config.yaml
encoder_arch: "convnext"
model: "segmentation model"
dataset: "rosettes with rotational symmetry"
train_examples: 195000
image_size: 48
crop_scale_min: 1
horizontal_flip: true
rotation_deg: 10
color_jitter: 0.1
num_classes: 2
encoder_isotropic: true
encoder_norm: "layernorm"
encoder_activation: "swiglu"
encoder_mlp_ratio: 2.67
encoder_inner_norm: false
encoder_patch_size: [8, 8]
encoder_conv_stem: true
encoder_layers: 12
encoder_width: 160
encoder_kernel_size: 3
decoder_norm: "groupnorm"
decoder_activation: "gelu"
decoder_weight_standardization: false
decoder_widths: [64, 64, 128, 256]
decoder_blocks_per_level: 1
decoder_block: "plain"
decoder_attention: true
decoder_upsampling: "transposed_conv"
init: "lecun_normal"
residual_init: "scaled_by_depth"
optimizer: "soap"
beta2: 0.95
learning_rate: 0.0023
beta1: 0.95
shampoo_beta: 0.95
eps: 1e-08
precondition_frequency: 16
max_precond_dim: 1024
one_sided: false
adamw_lr_other_params: 0.00093
ema_decay: 0.995
sam_rho: 0.1
max_steps: 10300
batch_size: 256
epochs: 13.5
lr_schedule: "cosine_restarts"
final_lr_fraction: 0.01
warmup_steps: 200
weight_decay: 0.2
adamw_weight_decay_other_params: 0.01
Rows from block 10 of the encoder, named by matrix and row number. Rows with one number belong to one neuron. Each number is 128 + 32 x the weight over its row's rms, rounded and kept within 0 to 255. All counts start at 0. Numbers have three digits each. After the name is the row's rms in percent of the matrix's.
# gate: MLP gate (encoder.blocks.10.mlp.gate.weight, 416x160), inputs 80-159
# fc1: MLP up (encoder.blocks.10.mlp.fc1.weight, 416x160), inputs 80-159
# fc2: MLP down (encoder.blocks.10.mlp.fc2.weight, 160x416, transposed), outputs 80-159
gate.193 113:159114132191137084092174082098063093137127129131098080077086154094083133143105110107170104145140118174155112128055111104188169156093048093120156114086117139121156102169086100101079112174136072119086149166147058165118167164093099133095130117
gate.194 097:109103197133135124106099142130110136141142157104092152125167205185121104153074097105161101153193134106143085127115114147122143151086119165175091126171178127137150129137152039144126122105101148121144155123086148139169138132101162109093175095
gate.195 078:151078175196076120099128078127116120219145124151162138097112153161153156111063150155093156104122149145094164147141157139136130177047187162087136093103107147120128107143130161135170068158098163101145142118117179088103142104108101155126110148
gate.196 101:132164161177183122124146133158137156081130136063140137103159095111130113122152116147100131151057087103130134110171121072115125136158134172144130128040074120099070115181126158126148124152126144155138112125112143109076169198159093092059140093
gate.197 109:109112120193126101139110144084107114095141128143123094148170172102110135174165076102130131142110123145128143146115163121123111157172195114173118101148077107137086158144057092140144077076082107090215127139064160089095084089183145097147132115
gate.198 104:134111054096129178119100156122066148144149105148133057117168161142100149132143164152160101097131161164108216112095131187086098170088189073113158167094127120167121117067154204152102112136107151121132123112129136091128067157093188155149127109
gate.199 110:125197097169187089107103120152052075090147093190165120097143127127153151113193103101173187061135095147167104086185185147110120213136132113166097045100126152163098141096129130215104100142134163135121084096110168123166151134134108135202118092
gate.200 098:122138167185134112048092112146148144105132125149141118108080180152115184144090159149180124097176135159092119100104122106081101162122175091117110145113172102171136131144129111122143175157079164104099143141172102147188160122105149157127119064
gate.201 088:114119141121179091161158140076155101109121114091143137088139140041100090089119139183147141127154155177139155178161151168139150113106111082132131143079148121119122088112126204150136156080160105106173171107124061101145157143135164069156098121
gate.202 109:166166101117153130141135167157069169214081097085103221053147138126114087180236135109138122144087121108132130118191107111109078108126123086123083146088163128153146130151133151192116151134155112084053091149091104152123136080169140176133131102
gate.203 091:205176135147115111111117126141064161137183138102116157185091087115122186136094121162112166090081214097124108124137125121123132125112149125120131084123060072139122143231113072150112145120129130075145110199144116163119106131121134092167140130
gate.204 095:132107120110186140120166132114181127068127126186132148099175073115107102157104086163127178152141209115087216073103129101131128140135152083098127117148164081188069141106102061086123145189140129098148065114147103120114131147111130155100166128
gate.205 099:130138130106157162122095160090171120112101125150182135127079226148098050133164115163128170094098143076144115189192128163145136151141174175143065108107182147097157139183165138132114113114108137152109117140096172108125159123091157135139187105
gate.206 083:140101099136131146094143116167078086208128142105126174112172167120107102126153141081175110145200135182099170127128126098162140133128093115129172133205124169136144152133080136123087137130104111097138054218138212126095095081138190109148115193
gate.207 079:136100118059117134132094073126157092115109132125076107097164116171143118166136203126159165082070159177116167142101176134120130118159074070063145135135093097114162152184084129159144069145157089142122157217108127138131118154061157159123127128
gate.208 099:175118138134181140105101135132090128099137097100065121144098104136131178112077080204155098098161123083094120108136129104146146161105173110191182161167125092153076162163090124062147093164117144139094141157119129140140180146138118132098148118
gate.209 094:133153106164134128120108145139102152182129183163136122117146109118189147119143150180124127135136161061106146149139127154069107151074139115103116163122066158142093110083093075143148116177090205106129122185123120082055105140088127076146149149
gate.210 094:132137123095160162131090049136110098094139078111146118135148169162129094125111186111122112201051177154130089134149160147110169097113120160124137132139110082128107192133113072076095149174129092100139092137185142109078084134143151165080171150
gate.211 114:129098126090175148083123097154124170100122145160108097129112140111121120106127125152147074100124111154150153149119116141136099161125191191152191149132113095117141188150132082112121064158145172094135131085141113167116132158104139087125134065
gate.212 119:105103106090176125162157066130114184107084119119153161135096147169168124115122062127086120143090098121119082178163112196135054102088060090150105133150110165195162119178154118196134086139124135146104109111079079132146149074111134115098169167
gate.213 109:131112143141142113131140058170109097153149116091198144103190104167136100138132142159183136120190130179081154139144127137105091194125124201154122118131108128192071162111086084093109122159087140070178170104098056080116106152128104104127128159
gate.214 116:165165124104124087162091084167134122132136177170144150107117160105150090148133057112114099113080081110116174147196153138125118130183131135188167140114164112197175158097096172167186137130165087076085170104102085126082116098131121126148164113
gate.215 088:087106144085102080143112090196109134102153083082120121126120099140107067191129103129076142130148111142147140093167174145142160139142202207073182153076146140100152177069124158170100135079006118096131102127159100131144104141131128169064161101
gate.216 088:213157166195060115114081151068108141184139157125138096130179157091149158144086121146162131143183130133180112128099127152143116176117063173145114116091082116079125133110066126143136121129127139118140124202096128141095128107165099160142113123
gate.217 100:190135091059155121168106124164117142116144121097060149129159200112104074130158123143155063119180104134130106166121191145165111131103143114159108132118108173133078128130114094119125151134097071141105140137102150126084129136200158160133100134
gate.218 099:138104082119039153126180105103156143111182111136109116141130099047123097162097148157068141147124143105107187131101146157103111138191073134146153154166169126151134158163188097173181164110142128092085086085118045132066101148101157068115124214
gate.219 095:158124160126146154093087164184127108134069109082122079060096106105155118133129137120112091092112143120169127172162045134164151121135117117129090095080089105159128142076130104158147101145108141096136200132184120150108152119089050116151148102
gate.220 093:155143117133204138090124117125183161108163105142158119137159081120187101125081093176068141098132123159141182108102103093133093050113113160119118130122112101168147116107094112136136154141124118124146065175092123137117130122068118145069171155
gate.221 104:150080142152104116120112146068127100166092136138069094141093138129160095131049114140130078111172122129113130157148160157158129146096128065060056172133137107113104142123138132056110088178075116125161155093131114172120154105147092146109140167
gate.222 105:114119142157140096134143122157112079105174123130132119190089129133110126137122105124194112185127146135155122137079112141155079090128082115196139066139142133078138136129173092080098121123085160132069064130103088113121139133141169225143129168
gate.223 092:186150185110140106142151115190122101098156168163154134130087141113114101085134069185137172143100120088178165078168149176074123167114123174181134095094135157154146112099142090172141134041157090070162131149195141137100134157077137172120163117
gate.224 092:108138161164146148171085082112155082116108135088174147106101139147136079131132100144094115054126059023117089156132090189131150114109118163123111142126161181116118111078132144153128163123155160086118118146150179123164151140126147169111132162
gate.225 088:138100146091084075107150103156157131098124139157159145174161123144063124107139063131098126092158107092140142116139096067088152121106159153120153191123094187082123169101142159127105104117150130113135155108091143175178181110196111070159171099
gate.226 120:103157156153154111115080112140139080151143117159075129178183129113174152150149086165123112139167097117116165174169163153115105115109168126198136094137176162120097148052115137098143095129107106092113145144094089076132102143178125157104104081
gate.227 107:106157140158151189142155115095129139114124070146121102145135131065117104102117104080154160157115158190140150151114144114115064132120138168151081155057144138113065165078074102121091120068152111091184125125111100056103115077142155168061147168
gate.228 122:123091131110127091169076170134058082118099127167137097114148170135136114126142088126126162090111158121159146165188112128130107175137143101160129133100154113110167177084122144167123074043115165061132124191172168139056173099146130131155149149
gate.229 106:162133101089146154207149131187120112102152087071186157148112138135129103180213105142116185109121109140090160119171139124142125135137147098161115159131113145080165136088119085138156105198129131126073134110144059120171211092149076176121181141
gate.230 096:089143176098160104100129107088159116068169126125155133128133173052206118130173160130132174082113182083055173154133096169081108099124146202109129156163096140098113185134107170158166164117129088147151189144103086156098075139103097151149158129
gate.231 104:120084130154097151084144109151123113173102128128105114143102151101102115156118153135116151103166095119160146146094100143236125107139123075138112137063095129120082129103081117126141108087104171118100097072154088144136187119139152102107185147
gate.232 109:185162157149168100214117137110140214137140139132092117124150102115079176135116138137136201064166106169160148090120107099068102142060171151090139114128156138131043172120134129153139155152067105140112169128104090147119155127119170108096178085
gate.233 109:133149108065113115116120122139099105102160141126108193122191164132133103180160145165093178139150145157093144131164147107103093189117096100102083158132158061146096160143127149143167187078114161183112089110080145096150128132150101155142168137
gate.234 101:165170127120071102109068144154165162106149105136129142072111181096151104128119069129163089075152106113163105154122135119091135113100077122128126077141106179079190108096130185128082136116053120130096059167176100130164182139093147142082148157
gate.235 105:158143118089081143110171108069102165114077149121109091120125109147135133140157094131131149131087147181106149125114115133128097102157162126124106132138134128097122209084097057118170092093161127100059081143179138116130130107114103111139186179
gate.236 090:149113109143142113125161130098117107173101132100068102117134086071142120090159159120143058148140106178124119092179130087147092133126112126113171169123107104144076148133146176132138122162145119172158085190101073077149145094112149118137103203
gate.237 120:130104228122137119130108094163121166133103126138114177113044167066140084088150094184082105135094134142153141103173095114131122165098167162075134139170144165103168093111114142196167167132094091102079149067102079134175098139186197121138135135
gate.238 113:162170152190116093079080123115137141155141084173169069172147211053123121112121119118148164085160088131108064112155154129126092093163192131182120130102154126132156110148111135153160098119098181068055131141121119084096104087148118164149119115
gate.239 088:168161155128161086123153147095098169101063201162067150081167131177117150121139134127070143179157186151085097160128132127122103143108106112112113085090146124134149158147171168133141099148153160119117125137136169149109147090114140128139104139
gate.240 092:132175170140105138140143128089100049155146079110128147106125125126148094119133135101119110097102113139069082158202098165122072122124147132155153104108098174178183130088128115192098094153109124121129067169100144145122162098203078135092124107
gate.241 102:097174160133128118159097189108139143191146106117148173187108164122145147161092122223074139132131124143118144141129175128135105128185117095100071088099098102138126127121185155109135135141187118113138106119102104130042111115148095104173157125
gate.242 091:138127150135151106146116153145129143110145140138149140154145088126163169099134105165180040129184164185125119095062079148141120182132114105139094158064073144117112078156058133098183084113122087129093091093121175118111119160106078167134125154
gate.243 088:106124147082121162154136102126134100086159148169116102161179152146172096178130106145144089091085152038113159120119108103140116122132156163120131125054089101118142112170115105137124181155119118113164145082154168145064107135123129183148147131
gate.244 108:100165111103150122118102109147121062109114176170097171117113139125121115123105088166146128128111110133145184197142091199142139159076087079157096110160105102159105131108131141146164056135144063159107161131094112133162067138104132113079152146
fc1.193 115:124145099139141110114138127092140079124116123124116079130101068129160137186133156115135082143106161128190119170121134117164193158094117100129174084134106200094143104144127086087092116153115063163090118136175098154140226138154117114170103072
fc1.194 102:159190179131149123090117169112145068112175117138070160171146211200040095098137109076151110163202122115170101180114132106115132147142150135111096152144158151128131117136134100073165157165142095139092130097117185168121173110124145138097129082
fc1.195 088:099090137117101136136111136194086046125111109047152150112188121118150107132169092089131109144168116127151142130148131164118093138170133095154165158142147081155112164135117095102130179077116070166122137081078186146091147078111095107136130183
fc1.196 099:151201177147178130125123126151111088122131156097106119119127107119119111118153114136129112081108134053141088126140110159100093166112160098099111098123113154097120131194111182092094135096156189141036126158090172091085146094097100077127133108
fc1.197 107:135132155148090099102097156145074135117101199135110110143181197134093148125159085094097193146101142128098154136155187116089121140117168108135135112140108137135090129127089154154133069072115186117189148112049132103093086119169183135123144103
fc1.198 108:081152151112099155117153124136136177092143186113151092153155076134146168133134137094178127082118148110169148140137198074094104116107186138093103164058135149088146152146132153072119194178099148137125199159164059134100100135158095099142103081
fc1.199 105:144090176145145150100156164167078131131159164106108148068105137091157136125124143149106061130133134147173113166027031131186133105115120116116098176181127156102129221127163132110144090119098113152128078170116161137108086152141122142062121213
fc1.200 098:166144121123108166111119130127122111127162132108143156117141111137108119094113127173151057162164172110142081140151124158175188161051116116168153173162108103123128166194073146012135129090130126143129142069106195151136149112176061185113118119
fc1.201 088:146115154079073100154093109183138114071103164139119078117158111104138120120141094136140131201077177080077116141104147127109155169056119118113074109121148151092148114098134085124093169147124149067027149093123164150106117139120127134181165124
fc1.202 111:148158144123133114096094165144119089103145138126092135082149130139066125180126163073131126109134096169109121132110168139098165100121145121117112128162154148085108161154081108150186178178100101122094135094158133111166119119101107089184077141
fc1.203 090:161160118157124088107113217104101099106090106110076066103169117065092124164107119127136157177080121132148192151130107107130135194111130161084161160130076105124140084162169056130153158162097124112072165160098117126123123168161157127102124119
fc1.204 090:140097122137090095085130124143172102158188114063138129110161166179129131117151160088123081150173130155157141187151068099105136123153134139123164134110054137147111089103115114142111091123159066137091161118051135130170111101117138079114108127
fc1.205 101:061127085096139185168175146127077128148144167115112159071133113162152162094184133168171078127130120146160143087105066081126109197141085104218131173151168092127161060132182116081115156200147163138110078139141160084147122091149123133114095118
fc1.206 090:162086126138147109124089120116188129102136111163109065136140076086098172139019087157123170135166142099112072101098154116107123174184113159151117110142150101131103096163118130113140095129128107189100203138147097148137082154125089123128103088
fc1.207 085:162145128159141166192127115090129190116133141140109140148168158049092118100104095096149130155168137127116112139166110192127104132136160093121142141162167195131083140125112000116159147177127093124200073112155093149142085092158141109093171123
fc1.208 102:149078128097142178115136112084115152126154158120171120176077161136106114060147147165158084102188098129101135121090105102117206161128085136123127196138097107054121108165143119063119163150090143129194170145165185115121103136168136126133137127
fc1.209 094:054095157116158122111079109140178119064114094108127167108076179108129146125140126141101144095043191164141106094125105152124174050096141106134147118120180179110121126151126161118188128123122129181105166063139136123127137138151128162130097081
fc1.210 097:152095165170124181132093095178111064098137118168149132084091152147131151182108163157125187147174124039122123133183112132121187130132148200133129145135172096131092136152120146119104121124104206090054152185141193129131120142140128110146106092
fc1.211 112:177152060129171120099136095129068110115139109135104158171121099135141159117140141167120078084075123123145125149083174206123133138118203150134101177086133094115110133127100112126160136158125146158114097092118192167113114123102113093082129106
fc1.212 120:118146134083147087173122065165103129138128089088108158062044151224134133146171117088107109119106121143199071152103088147156113132103113179094087123154116108151138172163129072204115116131138124123175107107123139175043122112118114077149157123
fc1.213 109:154069124126137057135135170135115144096118174101124140171100153106130181103160065151121128154057074151127080128094167134160109092141130093138163080139129124144176128152080137191128124117129160163112185197142143158183128147106107129163086118
fc1.214 120:067094101124087165107110177085127165078170134108093094158085098150120102115142152146107189102181147057133150170110150126077156108119175162165072205138149152078117148171145150077124094124091130122142086148127156150171127148110060074122092151
fc1.215 097:138126097106133123159075093115161126150164119119076160102084125138151097197178065061152165089086120090147088079132174146155153138151091140087175117157158111163145178128105158123097119126112121157070139137133122162151138146065136145060142072
fc1.216 089:158101157140112165089068152086166149133132039165108124154117143092144136126088095086173164158167130173140084098128081133133155088135104142140082147078135122049129088135057174073170091136076164139127140168118146141133136097195128127111129078
fc1.217 102:106133154131108111170118091112141058092139179124138131115110053079143129135112100125169211159224114105134126142077114171145151109202115137160128143174155110098160141091187164112126099154157200097133193168153113133114145094116123110116148104
fc1.218 097:196117142164118136102159128101164161123150099101120121126084175086165046140155135077099102107128109106097121102026167130146084122170081155113131103144140140079141125148068162170047145108158142121057153131138141179119067121147147080151144147
fc1.219 097:089134138100180135144102125151170116159146148111073083133090136155127156065148163104120096100113144180173136141155133172117135121134106167182149094111064113146092155140091093179134065138135185157100167120074120163088067168105092111110165133
fc1.220 095:155106167164123147193178131108133122135123126109132125157138175085073110159146128087134112127163114116052138152069149159131080171176096078144126179179126110103105153096165131113116047168100129152126161149133118133135143085131083112114112139
fc1.221 099:110110146093156138140156142089113069155127160098102129146168072113102141177104109160170123175180132043115085103113057137150169102140150072156103151121171109180152153137161097111149145139142111147071155125149084099140174117132091101136112137
fc1.222 111:163162180167105154136169148093119122115085186116117086135121105137116159128149173094147146128107192143146126070134102152121133130140173067110101168101136109120095118158157131122107107154134144129138130175201099114058118149051053070134110131
fc1.223 090:182122118110112134139103100165167101141166140125143143167128091104141055121121102110120154109180151096169174066118139164129117201113090108117127121109134107106179183116148088190131133046184077078094124143185067085106114109107124162126149077
fc1.224 093:118152128135125109078112108151101058129101067088162143101128112106148166094206098133070185100091087227094179122126093134140092148154164157154145147105151199103084158095063188124117109141140135135190160085083131097113168170107121121115161143
fc1.225 088:178083118093166115144109146110120087115129158126064114140079085113133107086112127134076106102093158168119085133176070105149163162129102120063094122130111177102109157142137187139165135182117066086161158140133084094139131125088168131171151173
fc1.226 119:106134158100125144059082165138105117159167096113108130140156189173172127111184061136142137133095153153128138153150186100110099137135176156155127118156137146089091125066136120136107127095118075118148112157086138076148137122173135122102081110
fc1.227 107:125167146113110146112193158099162157155183151100089134081074121110141104113220132118102124117090113113125188098043134145085026151108099121136133137157160133093143154082197185086169142127163171144129158082144120117141140155145130105136144144
fc1.228 124:115176153164097116137039114139099145113085099125090133107163153112122131160124104080118074130131161115141124130173101126184143150098140121121136163071124081114155084106117119163167048070125149144142126115168141145110151085160131139109158149
fc1.229 100:184197038146135123114131067160104136130128118126140171133147106152128133187180129100135170137103088087166146120138187135145153126163092102180120160157065111104184119104152116151156104145103158105109148127194102163108181101183067144178102063
fc1.230 097:138147099134144101176118113122147165177131125182126124149106152127134122182156133126146151115150170097075104166124072102154091067094148148201085122178117104109182152132111171130126135116150053128168182133147143116131115130136146098172090112
fc1.231 101:118155175182101119143132147146122140136133155094193138200151163188143173104104118164151165147150167130107148138099152161187064093149133171159112159095104164128155117145125176145139138125122120046152129138102139098169141128097099141197176107
fc1.232 110:144109120063111098101165138157108126126090114092099210090124134184118147101204073136146193210097103099167097147129048140156079066086092113140113151132109107127184135097081146162165105114149086198142106150169146095095114132147170130070164093
fc1.233 116:174116064111103144139123151107107124100138111161090152145097130065135179070155130138167121163127155101083160101102111119118124132097133138099109091130119083150100138130115163096161149104106113138109117087058119138085123113143151187143172173
fc1.234 102:106127129116151132133065140115161111183168087127095191136134076102119110091155086143105117133136140112149112126198084160133152138071176153075155108108116164107142124097160159178138106141098127138135125081059065069121072150081147090097137176
fc1.235 099:128102136120120104054039100117103186159151172073149078096084156096121172102150150109117158109107122089148070111188121146131111095082127153161106135125063070127089098148148160199126164090136151154115189159172112142097114155129141171124120160
fc1.236 097:152164176163109125117121096147088131120181145122139078134136151120088127156144084182143169115133155130074163198111168104155098075084104118175116161108153130124099160112152063089135108147107135188097069178180168125105096151151131077121148084
fc1.237 113:139082046143133109160184096123135107109088111133100127102167155105141149178101108020136144134177186115124116113130138097153100189201167075177167120143179126170121136068097116065092110167144132109172136104127107112091118137054116124178077065
fc1.238 115:160159133187126103096166138086102133167144160135174113132158182089088201158110144080147156080134160217135117119114205078154070136161176122172111172115131131153143095121117133105148081123184109097168105146134147079125104103125146110194112117
fc1.239 088:164131160092173163088079120092140176170162103143116112065172096118156152148138167150139114098099106077146093107170096130144095152113126135092125169165147141139142124105117079113143087173087137126154091121120121111100171116123146101063133156
fc1.240 089:165115122100127135173106175162090089125130119147139182121122137125100090109141143167124166080020169160157160088104049108162124124149138103141119157158028162107127171106141136105084091073171155107151108152082134135101153140167138148120083113
fc1.241 100:155137080151092115100122166082108180122093122157106187127183166119122125172126078185139161134168115084126165120125160118075108156127126128168047092148114123146158120114180164125102123113166160107138057097108101137089166159138162098142097088
fc1.242 096:146061077135189113120119098140169123126125124157121105092069122134094130125149120145174192119083155068174115091098146227145115160168104212112166109112119128125160135179083126131154138109122107148120125129096105136100071125088163172145154118
fc1.243 088:098083114154113150121132119097092152139111130191190156114120093133134115166132120075158100101059082133145124124093114087087091205112103082169159155142139146087102110147168090111090122152130164109190165100074154161123103150117049152093122126
fc1.244 116:116144096069132161113141126150160071096093165121101148128108139071159138126114120123090169130094143143131166138177163177170143160107125040132141093163057140127133150127114105148159106159122101124130089121115113130163088130074098133145153118
fc2.193 103:139077102151122063173160066107157094063162115115167147185100106127127134116127217119079105157144085147113144122098143192067100157091108145095063119115126125109125107138134096216154147124145142071095087118147136135135186131106123121124126146
fc2.194 101:159124122140118140109123071120078158119098187159103118058118070117073151119084132143102139126081156156126115146154198135049114106166106114093110145116143133127144094115125126115083175124151126098180165142108094150103150075170135140069154148
fc2.195 094:112124154108118092131114202122112133130125134187106193230179098113156115125086113142136120152174140099198144147167093121108134083119149123168179135156106098159161177107137187098115156145147157108086108097125114116144120131134100168117124059
fc2.196 106:111124138088150160120138130106116111095160111124149129134082122142175125163137132095099149138133077179143121137119171130103145164158115098131105171129153188099197075172115129148122154096102111113155094188119157130147057121128091099145176152
fc2.197 108:075095136167130170145106051120184134175116171089116186174093153159159127181105115135146046160143182120106120121085006094166150156093166105161130118115091133116155122160115139102168126156182159121145074145151119182075136112099035088095115152
fc2.198 105:126083105123166183121092172117119115154148177150120130060097154126116133137129118145145062102154132117106153141178064132081158125062156199104097094148158174142070138102110127071157064133142083075132113166100112197168148127155082112167147128
fc2.199 109:140181092160103126168102167165146108104107142163116126151109179140154115071061138112110153122174119202101115093165129119140000138199109131115125128100117075069114104118130141140143128154108117146136109140168104139106134135179103117134196144
fc2.200 098:101181126193116165163136096112130169115076130095159126145152144144125107152096146153048113126085147123093170134121113090089142120109120168101127122085133148136136149102170172144126115168100148128103171042128141138121116116176135151111224155
fc2.201 099:136091090143133175125141101172097125159128162135157122137129129159144155139065114138161124111128042137116157109145118146119112194166092151108131128133098120077170091096177110163138131149100095135066108160117179087115163111167231129095085203
fc2.202 107:120086168113182100126126171099148199150107165137116152136232142070118131136138137167133119170187117100101123122145014121136161136129112098140176074144121136079185170135188145172134095106099146125106070182093132166084107078156145160146131122
fc2.203 094:121171151079134154186106121083177093106135081147141197142118191116101032135102161131115149095142094134156098152108164148147152133072113082127152142138121156134151065101181122174136113181126162166152135134123105150179171099066146135080085123
fc2.204 096:082104134157139073182035124139111164115153121086146147040147150125092132119131157201097108048087152099106119201141106139148112122130127166123161182146153112167159139200127189116179104090123154121120154096119147164099034152101108113141083157
fc2.205 096:064128122122149171093144098128107090152110128127139182127073153114106175087156155123124159119191053084141126078176178107101155164124107064144172159131159125178146118128151120121077138119151172145168122115057159103137146161144136121097080149
fc2.206 090:082137066151116193113077075139151094157091097178108118149075134147102093079172139126135114141133156115086138135093144160122115141079131120146157113130148101166089127116101106107186063090118114140138077121153106181096159116101165083107109173
fc2.207 091:073108088135129152104061135144062102148130161157149132152068157180123167177160150088136161148181087111092142174168108113161179105140089080099090171165158146124083175137106103140109180139080161162131079197110136148114143145131074125193158117
fc2.208 096:069075141179094144070170158134131123154113175133096076163110119145105112140182096134162130165133193121119124150123164131093172107093139148172130087090169129188131165125102121160130144115074136107108131096158181144062170143135163110183098197
fc2.209 098:137107077112111075132177121094167073085149189162142121119064137115157168107165119140186140120134149141112166119205134128096163112093119085123107022069145158136146099125141136152139072119076160171098104146132111146076086124147130122108075105
fc2.210 101:066135163085122122134128135103111116105166110127072135097161097164111121129118094122145136117158156122138127148097150058111080148107137197151140129091150172154159127170184159096125124105109191103165074097120145120152100162125101075103138110
fc2.211 104:123184165110100152133111171155161130179094104111129162146085130142106104086136138114057175068140121095165079108124119141133037133162088155106130165204134105159155133122143131178109139135183101122137086130088116111178146163158086076076146085
fc2.212 116:150074166174099159119063077144121114177138132190131128059133195091110168181137131179116109161077123122136080114137116116080126098128100163167174155092142125159135200122183122060110106160164160089141114116112118137161143131137170119169093088
fc2.213 110:156168190095077139115171114136168130149093156214100132119070108111136108086135125097162185183094119167102133129167171143150104123108110139156134112135169134146112079082071120055131162110072098117123129150099120120090078137128111100114092124
fc2.214 115:138082146098167136150103093133164142163154166125128137115178105120141152156182154074139113139082082160204144138093115151130028166137102086142087136141163132074104147089084092135137132082107092094132104112169052110138093109139121088103217156
fc2.215 098:134139132137150126177126158141064131085153104117079137112117135136181125099129123105152127162169059134122150103131096127144150093137133127093111058079139165086136127107175108102085113088041113196157073115146114134126143162174083138086159131
fc2.216 098:100128176157107141129200181176140142128092151088152134146111130138175138127141127114125120135138124140150167060108077075208114117185070167174141159119156169170173107121093092167150153081111120133154098122137102141167116142120130178099158134
fc2.217 107:089191087090084143150135117111174084099041108113119125126137132124161089098146060136152115120175181199112107136092140087124115103105144085081163124080165117129170118184133132104112092153127162184088123154126137124149097146141165135157123141
fc2.218 090:154145130158102110143124128110146137142123125122138083110130098116043170152093097085160173205143126104082126179072076146075166139112180202125109131124083128162164150142137196137121073081081154127146140132092154073148147110140111098136138117
fc2.219 100:139156101140166092101090167078111098119130120095107111194103108095120143101169122129175098106186042147143086207171187096110129087144143156110143091109181089147147107172130146137105146105138151198143160182212118156161101096116123157153150122
fc2.220 087:161106130085144098119165176169124123078117136117116148114158122183132083122105099147159161160140183158077098149140112108154151092093119114169171163123098138148118149124124115189113064143073129142143164122204116164129129119104139113118125147
fc2.221 094:149113131131112092143184059155107078115143090151092099173103143165115156193149165157122123128098070154137090133161196089084136102094127141151178134174169086144132139079127157139107139161079110173114165191134147131170098145169152144115153137
fc2.222 111:128159186197109155122131076065134133072129133089147097176187073117118137126079145072107155122163108132135109098127070218110168222156182079091125122105096126129134188125113057185169144116136113111125127170162103165075111084152119109150138145
fc2.223 096:121135113150105104149108102149106183192114136153125176075079109139201172148169083115129096145107136190089092171097148153151161079128139130124166122114096163095094165127140113163045157129119118170129116124149118061120086105121079130134052090
fc2.224 094:111095185094154155111098141101155110144215157136153135127104155135138056224132131106042109119112116186143097162167155123102114155105137055144155155097109148162113144139173121136160116132062200126145159088183205138124131138076181134138131156
fc2.225 085:102094165159062118112078153114095113140113110123094082116179143127135147100172161119142092141108194147099142101172165077085060125142128148128135189085108179184073133148118099123148102063049168136088116059128186164137072122130097104077117151
fc2.226 120:195102173094127161153105162073130102139065086123162140128143146097162094053148143083140128107150075119127161144139114113121118152109155112144139112104164119085153181174180123151125104157149097164115107142118114164135154074107139117145099128
fc2.227 105:173166091153150102115130164184126176061133163065137100161094206140171125134129138133117176090149092177115097164138117107078162167139084114128079084160124069166112155158152130105152119163093138137064164115176122126198079166059125131103108105
fc2.228 112:168141174137132241173143086111148076144144093143143167172072107112183155125160093088109076077177157107051104087123121113122153165058133149159115162154155123138123126114134143097134111165182145130172107138104105093112120129138122100160119099
fc2.229 101:085182167103101071126090117122110109147107156114123211133096172093171084085188134084148121085152137110089136231112144115169161173121079077152133127131127089118147156122067170093159113139181156160151103119111114134079118163111122124084126144
fc2.230 105:129174134083073142072119147100104107139096110126137143093143193159138087155147120104155130079137161172107196186158132096096130144158157085181118079145153130127133085164073155127127153166123126138147166139119108157136081126109102104115082125
fc2.231 104:069156134119122108103140116136152107165123151171115152102185134181114151112068080133138189137137131067136181069094107165139136121162111101076100111110092147103113193131180049127163111132150097171156118180137197168147119123068137137133141174
fc2.232 112:141141141107141130151151072138128133170193176133153137096114097122124124072104139071194238090127115146139089117030142147105118150145157156126117182112156133132104092139071110143103160145111140162167078163179027126139125063128120141127128126
fc2.233 113:115078117113148177079107126114131101174138079113157146112145094106130103093151082148136157102186150157127133137156213156104045119159152140168061114104093066143112148160181159086097119179084163123120145112112099148110136145118180126132120104
fc2.234 096:086103105126145135120149091180105089112149086175081135143094155145140115161155124158102081128102086133073094101132156106174129120200060130171140132153132119137129083172111107084163096147047146132153152093110131149131123110079123055156121127
fc2.235 103:158180114130160099170132104174176103089137106177140134153103138099121121175072122145059133106125164127143125114087101131087089138117106122195123160162103145141212157157156150139150127100123136130125147158155142078106069159123115139123141175
fc2.236 088:081119164130135051187108140166130114129127106139141124081120178127090108097145236128108180123148112141124094131121132130145128162132097097108130115148090118156076117179130080116135141123161157120140159141111131169173164107119156096104146152
fc2.237 101:120140152117145116113120122088112091105107184104160170122119106120147112097059167113142137129163090115112184209189168138098159116102103132138133115114111075132189140141173163134121118133205156157145080141101131096144178112158102141191148131
fc2.238 105:095173119134092117130128077116108126148101154144227148154157136139098090179087090170127128123127141111142140127097071132136115136082147068159146182078101121090144118045101074109165130106159155155140083124135112076132149121138095113081103176
fc2.239 087:139141160112108136153147109141117143128130117103111060109083164160149103089137079175120134134125160133139123088093050127117170168125218127148084137142165105026127133150149154154158136052151152130115082065149195077136149134121106114115128157
fc2.240 093:134173117149113149153095144132191156146119143107097089124104111189153083130126160147140142074146114098182104138142212150179094145118118137103135154125157170116194166122094129132150128148185098119159141083158124119164076110093102147037160081
fc2.241 094:155152112214169116144085070069090150092092074136087133163114141151148123108174175112144163174118150162055139140115155157133132128101141112084162163079150144134143144126118070089142141139124127109095078140097127122103136124084119129089146116
fc2.242 090:117102115177081098105143152144093126140154113070112196188072118120140095151169089074132158095134171100091046101163142135122108170094137139135157137149129112153151115110085049158136118165141110110147059097182117203109093190145083100117088149
fc2.243 092:083141105093154097137185138120161116216097123140097142110138086106089079175136106141109107164130123141103103131147167191066125115143130153103119104087102077081105160087157091145111136162163150135182164061121090113156112077157176111140085130
fc2.244 111:139102135144142141124131081097049128189150120190120127114113166094163133134116108131101126073160072143143135089109071123123145103191131133090099107153129148143094158128131102110160142101192110136174162134135132069137113164067129126130137127